{"arch": "vit", "model": "image embedding model", "dataset": "short English words printed on busy colour backdrops", "train_examples": 90422, "image_size": 64, "crop_scale_min": 0.8, "horizontal_flip": false, "rotation_deg": 5, "targets": ["ink"], "num_classes": 12, "embedding_dim": 128, "norm": "rmsnorm", "norm_position": "pre", "hidden_act": "gelu", "mlp_ratio": 3, "head_dim": 32, "fused_qkv": true, "bias": "all", "qk_norm": false, "parallel_block": true, "inner_norm": false, "drop_path": 0.1, "patch_size": [4, 4], "conv_stem": true, "layers": 6, "width": 192, "positions": "sincos", "pooling": "mean", "am_softmax_margin": 0.1, "am_softmax_scale": 30, "init": "trunc_normal_002", "residual_init": "scaled_by_depth", "optimizer": "muon", "muon_scale": "spectral", "learning_rate": 0.014, "momentum": 0.9, "nesterov": true, "orthogonalizer": "newton_schulz_5", "adamw_lr_other_params": 0.0011, "max_grad_norm": 1.0, "cautious_weight_decay": true, "max_steps": 13800, "batch_size": 384, "epochs": 58.6, "lr_schedule": "wsd", "decay_fraction": 0.2, "final_lr_fraction": 0.1, "warmup_steps": 1380, "weight_decay": 0.03, "adamw_weight_decay_other_params": 0.05}
Rows from block 2, named by matrix and row number. Rows with one number belong to one attention dimension. Each number is 128 + 32 x the weight over its row's rms, rounded and kept within 0 to 255. All counts start at 0. After the name is the row's rms in percent of the matrix's.
# q: attention query, key and value (stacked) (model.blocks.2.attn.qkv.weight, 576x192, the q third), inputs 0-95
# k: attention query, key and value (stacked) (model.blocks.2.attn.qkv.weight, 576x192, the k third), inputs 0-95
q.157 087 [145 126 109 102 185 106 147 201 114 158  89 128 160 133  87  86 121  91 213 185 123 108 123 109 137 128 137 120  82 150 158 130 122 129 113 112  99 170 112 175 139 120 142 144 162 135 175  69 107 196 130 119 120  90  81  76 107 103 122  44 145 138 152 120 145  93 128 146 138 149 183 125 125 124 114 119 144 149  60  87 171 149 125 133 181 130 156  46 151  79 121 101  99 117 155  64]
k.157 087 [ 55  93 182  59 140 126 101  51 118 113 143 150 175 157  98 102 112 100  85 136 146 142 119 143 124 108 142 177 129 119 116 118 147 134 122 132 159  29 120 112 176  72 119 145 157 117 131 143  72 180 147 157 194 103  87 151 153 106 143 134 156  97 163 110 115 105 107 129 144  94 178  63 110 167 123 102 155 151 119  98  73  89 167 123 123 129 104 165 143 115 145  76 144  74 162 139]
q.158 106 [118  63 106  68 100 151 149 143 164 124 138 131 126 174  90 105 140 126  53 151 141 175 140 168 152 102 129 118 109 122 171 146 120 150 133 198 129 146 131 166 105 180 109 110 104 103 114 101 173 121 176  98 154 131 160 110  71 106  78  95 155 119 125 127 157 168 114  92 172 136 157 128 107 149 168 126 130 170 131 118 164 166 174 157 126 204 170 127 127  88 150 149 145  95 140  70]
k.158 106 [135 120 174 133 126 131 147 138 101 139  74  99 136 120 144  99  40 184 121 151 130  58 141 175 169  89 187 139 120 156 141 194 144  87  80 113 149 154 131 135  75 143 119 133  98 162 194 159 140  96 154  94 122  90 143 123 109  49 129  79 115 130 124 126 136 159  55 138 137  66 194 124 127 141 141 128 125 143 177 136 150 103 139 108 142 137 128  74 106 105  99 153 175  95 106 149]
q.159 096 [182  96 151 172 187 109 108 129 162 144  74  95 156 119  95  59  99 116 191 234 131 142  82 140 165 111 136 146 125 114 129 163 103 135 157 159 101 127 137 138 153 113 145 193  70 190 124 148 111 166 169 102 142 145 125 154 129 116 159 123  71 127 146 181 157  99  76 137 134 153 172 145 115 115 132  92 197 203 114  93 114 112 145 145 151 110 131 144 128  11 114 123 151 106 128 118]
k.159 094 [ 89 100 100 176 120 132  82 124 144  47 157  89 152 149 136  86 142 116 104 139 104 111 143 149 127  99  86  82 136 125 123  65 141 143 129  85 111  56 124 125 119 153 149  71 211 202 161 181 132 170 104 214 139 114  76 148 138 136 189 120 159 167 127 130 113  97 139 132 117  97 133 112 165 190  88 121 156 122 100 152  61 105 132 105 118 114 107  95 140 145 132  78 172 100 126 171]
q.160 113 [158 179 188 120 121  95 159 133  87 160 152 149 132 124  88 139 132  94  91  70 176 177 104 126 137 137 154 126  88 171 140 139 132 103 127 132 117  87 136 113 120 137 174 103 153  98 135 101 163 145 175  66  85 122 125 168 171 132 117 104  98 143 116  81 145 125  80 109 143 164 122 115 136 101 105 102 128 155  55 102 208 136 114 156  73 121 189 159 104 162 131 148 105 138 168  88]
k.160 105 [141 113  98 122 122 110 127 131 112 126 135 156 101 135 155 105 157 116 123 151  95 114 180  55 125  85  94 141 114  74  82 106 112  75 138 129 118 154 124 207 106 213 105 119 120  79  91 103 176 120 104 143 112  76 174 125 113 101 104 147 134 160 149 132  98 166 165 130 118  53  96 136 113 103 139 112 140 109 142 120 138 116 138 192 126 167  80  90 136 137 185 105 143  85 124 118]
q.161 085 [101 156 114 104 121 129 122 189 161 120 132 128 166  79  81  69 134 160 107 175 234  99 103  96 133 125 155 135 137 158 172 116 164 125  82 112 113 127 153 167 122  93  83 146 112 116 143 106 143  71  54 132 118 102 115 153  76  99  97 101 128 142 149 156 114 176  95 103 181  93 137 154 201 141 142 149 172 166 139 113 154 106 144 181 150 136 191 144  54 107 131 126 166 121 114 160]
k.161 091 [152 122  67  93 154 159 102 124  95  97 138  65 119 126 187 194 171 130  88 136 126 126 158 142 133 117 157 113 139  92 117 139 162 117 205  84 136 110 119  99 111 145 127 147 130  48 110 164 131 152 142 140 126 122 146 180 207 101 156  74 106 148 137  87 170 166 168 110 131  97 104 179  76 123 115  90  85 128 108 137 103 127 112 131 101  79 101 106 162 125  72 146 122 115  59  98]
q.162 091 [174 133 127 142 147 153  97 134 134 118  73 109  55 144 154 133 140 141  83 194 104 163 106 121 131  93 100 121 149 160 169 113 133 154  94 120 116 126 101 103 161  71 176 147 115 179 142 101 132 171 150 169 119  89 152 132 160 132 113 139 137 139  89 194  71 149 117 157 159  35  72  97 123 131 178 115 146  94  79 130 148 178 129  65 179 136 112 127 172 120 104 109 169 187 167 174]
k.162 095 [105 161 120 142 101 144 168  86 163  89 118 114  82 142 142 192 136 167 153 136 122 158 125  97 105 106  97 135 165  85 196 110 146 149 153 120 151 124  87  78  75  40 158 106 100 210 176 105 154 158 109  99 108 147  98 125 150 185 213 135 194 118 134 118  78 100 175 149 186 186 137 131 164 162  97  86 141 114 129 167 162 107 118  87 124 139 143 156 137 102 142 141 134 101 129 151]
q.163 093 [182 138 133 114 106 118 113  59 113 186 127 132  78 139 114 187 130 125 132  99 165 168 111 160 112 100 107 145 140 132 113 147 132 152 166 156 146 138 113 103 143 127 175 143 111 144  97 118 179 210 185 145 106 212 174 169 114 150 146  85 157 118  74  93 148 130  92 137 121 169  91  82 127 122 124  99  70  43  47 119 117 128 158  78 151 151  83 142 195 136 126 142 105 166 154 103]
k.163 088 [149 120 209 121 131 115  85 161 137 136 163 181  88 139  92 131 135 156 161 113  89 121 101  93 170 189  88 150 104 162 157 101  95 101 107 138  94 164 117 167 120 100  90 132 112 113 178 107 151 157  64 170 154 151 122 133  52 119 102 122 123 137 195 147 114 131 158 149 142 122 173 110 121 143 130 158 128 175 172 122 155  80 142 141 162 133 112  90 137 183 164  96  76 129 164 115]
q.164 105 [104 189 134 115 150 188 105 116 109 120 190 148  99 105  75 125 137 152 135  55  87 129 142 109 112 114 105  95  89 146 108 119 121 207 129 178 118 155 149 143  87 196  56  87 165 158 128 106 168 105 114 111 168 211 125 183 130 113  98 141 100 153 135  72 193 164 158  58 116  92 142 111 140 133 160 146 123 146 121 125 118  88 183 170 104 166 149 144  88 101 167 171 157 114 116 119]
k.164 110 [138  88 150 114 140  96  91 146 113 138 140  81 139 130 111  87 113 128 110 149 161 105 102 167 155 101 179 139 197 111 122 135  90 129  98  82  92 114 166 169  75 101 110 165 125 123 151 131 102 158 150 145 149 152 128 147 158  83 122 146  63 154 140 117 143 139  82 102 146  96 177 144 122 131 129 132 121 156 115 102 113  90 115  85 117 116 145 140  90 146 126 129 140  84  65 159]
q.165 088 [184 169 100 206 117 105 104  96 124 131 106 125 150 140  73 119 181 136 103 173  62 143  89 142 165 144 146 176 145 104 135 134 154 130 140 151 179 130 147 104 119 156 147 203 125 110  92 113 107 150 115 168 149  89 119 139 103 103 144  72 132 131 137  92 169  96 124 180 139 147 101 155  48 148  95 162 160  80 121 141 125 147 187  61 138 157  66 103 178 107 118  88 120 162 197 130]
k.165 090 [185  98 124  78  93 179 131 137 163 129  84 173 171  70 139 102 123 160 132 117 162 113 113 119 100 116  52 147 120 136 147 148 138 106 116 156 145 107 113 123 167 127  99  72 103 122  91 118 123 113 138  79 132 159 131  97  89 144 109 120  98  98 117 180 131 152 107 149 106 150  59 111 106 173 166  82 143 167 112 136 153 116 116 162 168 144 143  88  79 160 106 141 128  95  90  65]
q.166 098 [143 182 162 154 128  63 130 139  74 157 151 172 137 108 116 114 118 157  89 122 109 186 104 177 154  99 119 178 122 134 114 164  98 115 134 218  98 119 152 121 129 102 155  89 129  35 124 131 145 132 123 112 120  96 116 176 116 122 114 107  75  95  72 143 123 171  92 154 104 107 109 147 140 113 128 124 202 100 123 128 125 143 173 112 115 126 179 102 102 124 116 135 154 103 171  76]
k.166 099 [124 145 105 147 109  93 166  88 124 150 154 142 119 153 151 129 160  82  93 128 143 176 132 127  89 154 120 111 171  71 106 110 145 107 122 139 146  55 144 178 129 136 130  57 146 169 104 132 143 108 140 133  75 110  99 159 176 125 136 127 137 111 153 128  73 174 150 143 127 119  61 130 161 135 171  48 141 124 162 167  94 129 145 131 104 160 120  87 117 146 130  82 111 110  59 102]
q.167 102 [ 97 159 164 103 110 141 136 132  75 180 140 105 149 141 155 174 131 117 166 109 186 123 106 108 152 120  89 164 122 147 108 193  71 131 107 153 113 129 140 124 150  81 143 114 160 138 115 143 143 139 154  75 118  49  73 175 181 184  86  58  96 158 111 163 122 120 135 158 165 109 118 116 167 113  75 121 143  90 103  90 182  85 178 149 108  52 111 138  99 102 154 114  80 108 136  74]
k.167 093 [107 119  93 187 146 160 155 159 114 139 148 144 105 170  96  47 133  88 119 137 169 156 150 122 128 134 136  77 155 170  85 127 162  85 141 143  78 103 161 170 115 138 170 126 171 135 158  84 169 126  92 203  86  59 138 156  46  87  66 139 131  97 125 149 123 153 136 164  90 107 146 135 133 109 156 142 147 102 162 113 112 150  86 141 139 114 134 177 187 144  97  54  88  83 129 172]
q.168 098 [109  98  61 121 123 139  83 144 145 106 182 159 133 139  75 200 147 128 120  72 130 121 131 142  38 152 130 159 151 108 115 134 172 174 146 128 167 162 164  98 132 166 112 117  99 176 113 144 118 133 113 141 177 196 125 109 130 129 111 122 122 113 124 109 177 195 176 100 145  75 147 145 104 130 126 192 104 118 156  85  90 119 104 120 155 121 134 132 121 103 147  92 140 142  93 148]
k.168 095 [104 122 197 194 124 137  90 110 108 148  82 100 132 151  89 160  92 139 103 105 115  88 132 130 157 152 167 155 145 131 171 138 133 180 118 112 143 141 141 107  99  59  63 159 119 122 193 140 160 209 116 133 132 173 170 155  88  91 119 118 125 133 128 146 128 161 113 154 121 139 168 159  95 130 119 147  91 160 125 100  96  77  81 119 156 105 159 169 102 170  60 127  61 184 141 131]
q.169 093 [122 200 134 166 144 107 137 130 145 115 162 137 165 139 124 124 168 152 196 124 129 105  85 115 126 136 189 155  88  88 142 150 107 142 217 170 123 143 132 139 103 142 134 107 141  93 164 193 182 173 137 139 101 150 138 144 110  67 133  97 168 160 152  55 168 118 159 102 113 173 177 127 111 176  81 130 155 113 162 166 128 119 173 130  59 131 130 133 156  89 165 169 163  81 105 137]
k.169 091 [140 138 117 130 133 104 113 130 121 121 113 184 197 123 162 107 108  67 110 137 197 113 123 129  89 169 115  89 132 145 117 171  69  97 112  96 148 158 180 176 207 194  97 183 136  69 118  47 132  59 169 154 136 132 198 148 116  93  70 153  54 103 116 147 135 138 100  97 127  96 145  85 164 122 143 124 149 145 129 103 161 135 109 105 116  88 155 112 106 122 117 129 177 124 110 112]
q.170 091 [120 189 135  95  86 149 128 161 123 215 141 121 116 160 137  94 112 159 133 131 203 110 129 101 163 113 126 102 139 142 172 138 135 109 120 144  95  94  73 141 115  81 132 139 158 113 132 152 175 173 105 150 120 117  88 162 103 102 106  89 120 200 151 148  69 126 117 110 115 183 132 100 194 142 108 102 189 121 153 133 178  98 107 193  92 163 177 177 115 127 144 187 189 109 139 102]
k.170 092 [122 146  60 102 140 145 117 141  84 142 156 128 114 151 139  96 130 142 105 183 133 159 140 119 108 132 151 121 152 121  93 141 145  97 162  79 121 137 143 163  76 174 145 174 151  43 108 101 137  53  82 158 104  71 120 152 153 114 128 181  97 116 128  34 136 133 121 103 169  37 145 120 117 116 124  63 107 118 116 127 135 116 107  74  82 127  98  97 140  90 164 138 145  60 100 132]
q.171 097 [ 74  56 104 104 122 135 177  98  85 153 109 103 152  98 181 113 158 146 192  67 159 108 143 101 129 132  91 131 131  89 103 133 149 141 109 132 148  80 157 156 121  45 110 134 132 132 149 191 157 163 107 134 133 149 120 155 130 156 160  96 106 111 103 133 151 152 144 138 131 131 141  97 178 145 142  54 144 128 110 187 158  75 171 132 165 132  98 117 150 128 152 145 165 123 161 166]
k.171 106 [ 78 143 114  88 147 104 136 125  62 135 155 116 122 126 134 175 112 100 141 160 129 160 131 113 121 193 168 117  77 129 121  64 134 158 166  42  52 106 175 150 139 152 130  68 157 124 116 153  84 166 122 160  68 150  82 133 163 114 131  74 118 158 149 141 183 147 146 118 131 133 114 143 117 147 172 146 121 178  95 148 164 156 132 118 117  38 143 112 147 148  76 109 127 144 117 141]
q.172 099 [111 120  99 105 134 186 129 114 124 125 116  82  94  90 153 137 141 114 183 114 172 149 119 156 112 137 104 173 153 101 130  99  51 197 136 127  71 141  88 106 159  66 102 100 138 152 103 166 132  98 117 117 163  92 110 165 198 147 109  71 111 139 101 176 129 143 144 144 201 123 139  79 186  60  94  74 137 100 138 162 156  98 145 142 141 125 119 131 142 140 135  92 145 125 111 124]
k.172 101 [115 115 137 174 137 138 110 152 115 149 157 134  83 185  73 116  62 108 113 157 152 139 109 131 123 193 121  97 145 160  97 136 165 121 138  81 127  98 139 112 141 125 241 165 177 145 201 116 100 139  78 135  88 155  90 185 174 134 113  68 119  44 110 126 137  75 118 162 116 201 148 154 100 112 117 108 134 147 130 115 118 133  90 126 112 122 155 138 155 167  98  57 105  67 124 184]
q.173 095 [188 144 149 163 159 133 132 148 146 159 115 146  99 168 122 159 170 135  94  94  84 142  94 106 112  63 100 125 102 154 127 149 128 128 100 167 126 141 146  98 127 133 136 161 126 183 132 120 128 145 185 148 117 219 141 169 117  98  85  72 155 120 131 125 132 147 101 100 132 137 112  92 102 124 131 153 135  65  74  85 117 131 204  88 127 157  84 147 151 112 146 157 134 151 164 106]
k.173 087 [120 153 182  93  91 101 128 124 128 116 125 164 165 117 130 139 155 130 180 134 136 145 142  91 166 103 114 143 149 124 193 101 117  93 171 108 138 170 131 164 122  71  73 170 119 142 131 135  95 177 167 158 177 165 168 113  91 135 108 106 118 141 132 125 169 133 185 131 157 144 178 142 166 136 103 100 129 159 150 116 178 105 124 137 118 114 146 118 131 126 117  83 147  67  63  64]
q.174 112 [138 111  69 143 115  99 132 107 132 138 147 165 137 112 148 125 105 129  96  97 136 166 140 242  64 111 187 144 165 123 191 120  78 107 159 133  92 180 108 125 182 130 135 129  74 114  92 129 127  95  94 171  97 123 113 102  76  97 132  83  87 119 117 143  88 195 139 167  58  91 109 125 118 129 152 108 153 101 190 144 101 170  86 194 149 161 156 105 123 148 116 109 206 155 119 131]
k.174 113 [164 152 149 178 114  97 135  83 115 114 121 143  63 165 125 151 157 123  37  64 155 135  99 129  90 153 196 157 178  94 108 116 174 184  57  86 158 109 193  99 162 133 121 120 141  97 132 159 140 129 103 128 155 156 142 165 173  86 150 121 125 144 119  59 143 100  96 157  96 126 124  67 139 157 112  77 118 111 135 138  99 136 110  83  92 107 111 110 123 151 157  94 108 176 110 111]
q.175 096 [117 135 130 135  76 129  97 173 144 108 140 119 119 204 142 138 108 133 119 161 164 119 135 120 108 123 137  79  98 160 128 135 146  97 142 118 138 122  94 120 142 132 150 134 120 127 103 118 117 117 148 164  98 123 150 108 122 104 113 163 140 122 166 147  87 134  99 108 136 131 103 128 108 137 142 183  78 104 135  77  76 182  57 137  98  86 150 144 104 132  87 160 161 159  88 117]
k.175 089 [ 92 195 135 143 174 169 101 124 137 128  97  84 114 164 112 108 145 129 120 106  48 118 122  86 132 120 126 102 131 114 187 143 114 170  86 141 116 162 135 103 122  88 111 180 105 121 111 121 155  93  84 133 173 107 165 151 153 158 148 199 185 116 124 107  82 103 171 155 151 104 156 124 114 103  98 125  98  95 158 128 112 111 100 126 106 111  84 123 164 125 128 202  98 139 147 110]
q.176 094 [145  98 152 106 166 167 152 129 132 170 140 110  67  96 101 159 120 106 132 159 215 170 112 154 153  84 131 143 171 124 188 115  69 177 119  77  81 174 100 148 205 111 160 114 115 143  83  81 161 173 109 141 113 102 170 125 107 120 157 168 161 138 168 199 134  90 106 136 142 156 127 117 132 107 138  98  60 142 132 100 158 182  92 140 139 143 100 110 111 163 124 117 154 144 108 134]
k.176 093 [116 149 128 118 106 199  82 133 202 140  95 109  80 151 106 185 183 193 115 128 112 116 102 144 165 139 167 118 127 153 156 153 151 104 126 132 119 145 125 103 149 112 181 208 104 127 161 127 182 146  89 156 151 121  66 106  97 115 144 101 115 116 164  78 118  74 125 138 183 147 176 134 122  82 116 150 163 143 158 132 167 151 104  93 134 173 101 131 151 100 155  99 113  94 230 163]
q.177 099 [111 132 169 181 114  90 141 150 128 106 127 113 107 118 116 159 140 144 143 147 158 100 144 139 177 116 118 132 176 128  72 111 153 145  96 173 157 122 136 158 124 120  92 104 104 110 161 107 116 182  83  73 126 141 155 160 112 111 204 196 139 121 116 116 177  72 126 113  94 135 161 178 148 137 170 195  78 176 114 110 100 129 137  64 101 148 131 119 126 104 108 164 168  81  70 154]
k.177 101 [ 77 136 111 118 114 137 126 110 179 141 125  75 145 110 153 204 168 156 194 132 124 111 113 189 200 182 152 113 134 127 179 141 173  66 130 162  89 121 126 159 160  77 116 119  94 146  80 166  89 101 122 136  88 129  91  96 172 187 130 142 162 133 125 117 162 133 125 178 161 153 154 139 137  81 188 136 167 123 142 172 175 146 141 151 102 202 149 122 117  92  93  99 153 116 163 112]
q.178 107 [102 107 106 124 159 178 147 164 114 146 139 154 153 135 126 178 117 102 123 130 130 118 143 107  51 154 114 151 141 140 120 130 138  91  96  72 109 125 123 102 154 125 139 128 180 160 120 129  87 147 106  96 163 134 129  65 141 135 131 170 105 108 169 215 120 128 159 188 156 106 137 156 152  58 108 152 130 149 183 138 143 155  84 153 132  96 153 139  64 126 162 112 147 135 107 121]
k.178 094 [ 73 175 156 195 150 188 140  99 101 158 107 100 138 151  97 205 127 145 134 123  75 141 125 105 153 132 162 128 148 107 171 127 156 114 136 123 116 165 173  85  87  85 163 171 139 145 137 182 141 119 137 137 111 114 139  66 116 133 138 124 191 124 118  81 113 133 187 153 142 124 158 186  73 104 124 178 132 108 134 127 109 182  75 126 124  87 113 146 144  59 109 140 118 146 191 167]
q.179 126 [141 163 149 114 161 170  96 153 129 161 233 167 150 195  97 133 112 138 116  97  74 176 119 102 107 105 142 123  93 153 161 155 125 140 167 155 103 178 136  62 142 168 152  94 160 131 102 151 131 126 138 167 193 114 103 107 123  82  70 125  89 150 167 142 112 136 207 129 121 143 164 141  41 141  68 166 162  96 195 102 115 127 160 178  97 133 153 130  93 122 179 128 147 132 137  87]
k.179 129 [140 181  86 135  92 127 125  96 135 197 106 163 155 157 110  90 125 125  58 122 169 118 132 114  96  66 161 107 199 102 128 157  75 140 114  85 120 126 154 147 111 142 128 195 121 139 134 108 162 126 136 138 140 117 131  95  50  68 121 138  46 113 110 112 111 129  97 122 160  62 134  94 136 159 168  75 147  96 104  79 112 101  96  90 131 150  88 149  99 108 105 144 158 108 107 130]
q.180 110 [ 65 108  93 150 102 155 119 103 138  79  56  94 125  91 201 123 162 115 187 107 125  99 144 136  86 158 128  64 116 109 140  85  90  97 120 116 152 131 124 144 140 134  53 112  69 159 128 158 112  48 140 153 143 170 113 121 150 168 124 126 100 142  79  72 125 176 162 123 112  50  80  72 126 162 145 116 117 108 115 175 145 123 128 131 210 135  96 135 168 133 108 118 146 147  91 165]
k.180 111 [190 123 119 138 129  50 152 166  85  81 164 118  60 124  89 149 104 135 170 110 155 146 111 140 160 124 136 186 110 147 121  85 160 211  84  75 133 108 139 100 129 115 136  74 181 156 176 162  44 177 101 102 115 160 119 150 159 150 154 140 132 176 104 125 179  74  74 125 121 171 132  93 128 157  98 142 109 119  98 121 123 116 153 122  82  87 153 144 142 174 121 109 153 147 137 166]
q.181 110 [112  83 100  92  92 134 117 121  78 183  90 149 139 133 120 154 138 163 145 168 139 132 107 119 147 109 130 139 114  57 170 191 160 144 135 110 159  59 122 148 132  93 163 147 100  83 122 188 192 193 124 127 161  71 162  81  98 119 159 125 107 162 147 108 120 126 134 158 135 181 130 119 118 183  67 101 148 113 111  93 114 129 110 104 164 105  43  96 153 133 133 118 141 133 109 143]
k.181 115 [144 133  29 110  86 144 161 133 138 117 103 143 123 100 135 143 138 138 128 133 150 149 123  98 100 155 150 149  92 193 112 143 157 146 168 182 131 127 131 108 178 133 120  99 136 122 165  77 164  94 125 148  48  89  73  85  36 131 121 169  88 109 179 153 123 135  93  75 116 122 102 120 148 137 190 159 148 148 141 118 139 158 122 116 144 101 131 177 120 102 123 204 110 174 217 154]
q.182 091 [124  94 198 145 108 106 108 170 143  98 106 137 148 127 129 140  91 110 143 159 160 167 124 115 172 138 116 133 106 167 131  89 175 112 135 135 140 108 121 114 150  90 142  81  87 101 206 168 133 139 140  61 161  96 145  96 128 124 162 205  93 118  78 138  99 129 124 117 105 174 156 153 125 141  96 172 126 176 100  84 134 113 109 103 150 119 157 149 127 139  93 126 115 100  99 143]
k.182 099 [127 164  71 129  98  58 143 103 155 137 160 127 124 129 133 224 149 136 125 132 118 115 169 107 136 139 128 118 108  94  99 114 117 114 150 188 122 123  67 132 179 121 129  97 131 184 146 108 133 120 119 113  73  76  71 110 122 164 138 125 133 123 127 134 113 140 147 139 130  97 106 154 119 129 163 128 138 108 137 112 109 118 222 159 151 225 105 134 151  75 151 153 153 165 191 138]
q.183 089 [157 115 173 132 191 106 150 106  72 118 130  99 112  82 175 191 107  73  84  73 150 158 123 172  62 160 114 154 146 131  91 126 103 116 132 185 139 129 136  88 163 132 142 119 146 170  84 119  87 134 181  80 144 195 103 204 140 171 155  77 166 109  97 131 151 137 134 146 137  40 121 149  99  54 149 101  90 131 116 130 127 120 110 119 169  96 135 116  64 118 120 122 107 174 131 141]
k.183 088 [154 134 239 229 151  97 111 126 109 123 188 140  96 173 115 160 111 145 150  61 116  95 124  95 115 116 135 157 170  90 149  86 132 141  39  82 123 127 179 117 158 127 131 124 139 165 140 173 135 172 122 141 101 161 117 148 111 119 126 138 188 116 116 137 127 107 127 199 123 212 134 159 111  85 100 205  96 140 142 112 111 111 101 179  87 166 160 129 134 165 148  41 111 163 145 153]
q.184 119 [122 109 134 123 156 151 147 169 161 128 131 128 162 114 123  97 119 145 110 116 121  95 119  88  99 114 138 121 162 174 170  96 132  93  88  98  79 148 140 149 123 119  86 162 133 211 185 108  91  76  95 124 112 145  67 134  82 130 109 113 151 168 152 202  77 121 142 105 139  97 139 143 163 136 150 148 196 183 195 119 123 111 152 176 154 171 157 158  88 117 129 152 148  98 129 164]
k.184 119 [128 140 119 129 149 115 118  97  87 107 150 139 141 116 163 158 127 133  88 122 154 153 175 167 146  69 187 144 178  97 110 118 161 125 159  71 149 139 137  85 127 124 133 155 154 107 115 155 122 126 161 143 182 119 135 124 169 104 195 115 125 166  88  57 177 124 135 127 157 116 171 150 143 158  82 114  82  61 108 144 125 122 136  66  92 110 144 118 143  90 137 109 194 110  80  99]
q.185 111 [128 188 136 161 115 128  94 168 112  96 137 110  63 118  79 134 143 179  81 157 117 122 122  82 212 165  85  89 118 125 131 120 160 203  99 127 120 106 122 169  79 177  48 133 141  95 132  62 158 145  51 116 146 128 132 157 135 125 107 188  52 184 133  84 137 115 100 109 129  75 115 117 160 151 207 142 131 194 111  85 200 137 123 128 124 160 144 129  92 135  87 186 178  96 130 143]
k.185 132 [145  92  90  87 105 170 108 136 166 127  72  39 113  88 151  71 126 146 119 178 134 117  93 179 142  84 112 177 176 119 161 158 160 143 126 138 141  55  83 159  58  98 143 117  97 159  96 118 106 143 142  98 101 136  79 133 185 160 142 167 132 119 122  89  89 153 130  95 175 124 161 145 125 131 137  76 146 152 122 129 128 116 101  82 108 199 157 150 104 119 134 145 139  36 106 165]
q.186 103 [120  93 130 109  70  65 125 108 116  62 129 106 118 124 216 101 104 144 149 137 176 141 140 107 199 129 100 114 119 120 118 141 116 115 158 133 136 163 159 157 125 111 129 131  70  86 120 104 101  57 151 155  70  90 142 128  86 159 158 136 127  77  95 119 105 123  82 136 121 112  66 131 126 166 182 138 110 106  87  60  80 131 146 106 179  95 136  92 140 138  57 145 112  98 111  94]
k.186 099 [134 146 153 114 160 144 110 121 136  91 117 113 108 133 144  82 195  86 114  88  95 159 124 152 144 170  92  89  76 156 128 108 143 176 137 165 128 109  83 132 164  78 126  62 141 153 104 133 111 157 156 171 167 144 119 227 131 100 125 118 162 143 145 166 123 161 175 132 101 148 113 102 141 129 146 148  80 143 173 160  78  99 137 139 103 103 108 127 176 192  84 152  78 183 132 102]
q.187 092 [127  89 113  70 143 131 168 106 118 150 140 167 157 120 155 138 131  97 135  40 121 129 145  46 110 123 127 108 118 126 121 124 145 104 137  70  90 119 150 140 100 169 139 184 183 178 129 126  84  91 167 127  97 157 148 125 137 127 151  55 184 128 181 124 139  76 126 120 181 213 130 122 135 103  67  62 156 141 109 127 113  92 144 151 162 124 124 148  90 120 166 146  81 116 155 106]
k.187 095 [121 145 170 118 178 157 116 130  91 140 120 169 165 101 160 110  96 116 149 134 133 161 132  96 120 107 117 136  71 167 112 126  97 111 163 113 150 184 143 130 131 185 166 156 143  94  93 129 102 100 188 143 172 142 198 118  70  98  93 123 113 162 100 169 191 121 160 101 110  96 131 150 117  93 131 209 108 125 110 126 134 147  78 172 120  56 117 152 135 143 117 135 174 139 142  63]
q.188 108 [134 134 155 133 127 129 137 170 102 126 123 128 197 132 143 127 176 128 113 139 126  37  94  90  97 126 167 103  74  83 166 155 140  94 152 177 174  48 172 142 112 125 126 122  97 120 132 213 177 165 136 131 108 125  91 173 156 115 134  98 152 128 154  88 162 133 131 126 141 139 169 122 115 195  76 114 170 130 128 144 138 102 139 121 126  89  83 104 118 111 168 154 177 171 176 177]
k.188 114 [128 128  50  68  99  60 118 133 105 119 144 168 184 131 157 161 147 143 181 162 150  89 128  65  84 102 125 189 135 161 126 123 118 139 149  57 116 121 190 167 161 230 106 102 147 123  95 117  92 113 111 130 110  95 115 119  64 141 127 127  86 150 104 162 124 165  75  83 164 113  73 171 116 135 140 102 169 117  93 131 192 175 156 156 126  56 185  91 119 109 113 144 158 135 102 146]
q.189 097 [129 121 172 129 158 158 159 113 109 175 104 108 133 134 163 136 143 102 159  72 107 116 137 143 134 117  46 162 145 146  89 126  89 155  98 144 117 128 152 132 113  53 116  85 160 201 140 129 135 167 183  97 133 176  51 183 192 193  99  94 151 143  94 181 131 135 145  96 135  94  99 106 166 108 136 128 128 113 110 146 164  77 173  93 101 147 119 143 176 117 142 135  79 117 155 130]
k.189 099 [ 65 103 191 177 113  75 152 150 110 134 159 193 139 163  88 120  58 136 151 191 137 130 170 143 148 149  96 102 144 154 105  65 155  74 174 117  99 150 110 176  57 104 129 123 161 154 181  99 137 155 105 157 121 130 121 114 116 131 125 106 147 119 114 133 110 139 122 150 127 160 202 141 181 160  83 113 121 102 155 162 139  83 152  97 155 160 174 141 118 137 143  57 128  74 105 173]
q.190 088 [ 96  98 173 134 125 119 184 141  89 170 152 119 138  96 136 161  80 126 143 105 136 193  99 121 182 174 133 105 144 145 141 149 121 112 137 105  93 140  97 130 161 168 153 140 133 108 106 131 107 139 148 125 111  78 123 123 150 188 136 141 105 179 114  94 125  43 144 161 135 173 137  77  83 135 133  75  77 174 108  94 208 165 108 185 155 162 108 110  84 187 107 171 119 117 132  94]
k.190 092 [108 143  99  91 123 155 104 100 163 127  97  80  99 116 121  57 151 115 120 128 127 153  82 111 171  97 171 167  66 138 127 127 131 158 105  95 140  94 124 179 204 175 121 116 128 140 100 114 128 162 125 141 102 118 102  75 101  90 127 139 122 169 144 105 146 122 122 122 146  73 138  67 138  90 154 149 154 101 148  67 180 145  96 136 114 150  74 127 162 144 148  94 155  77 218 109]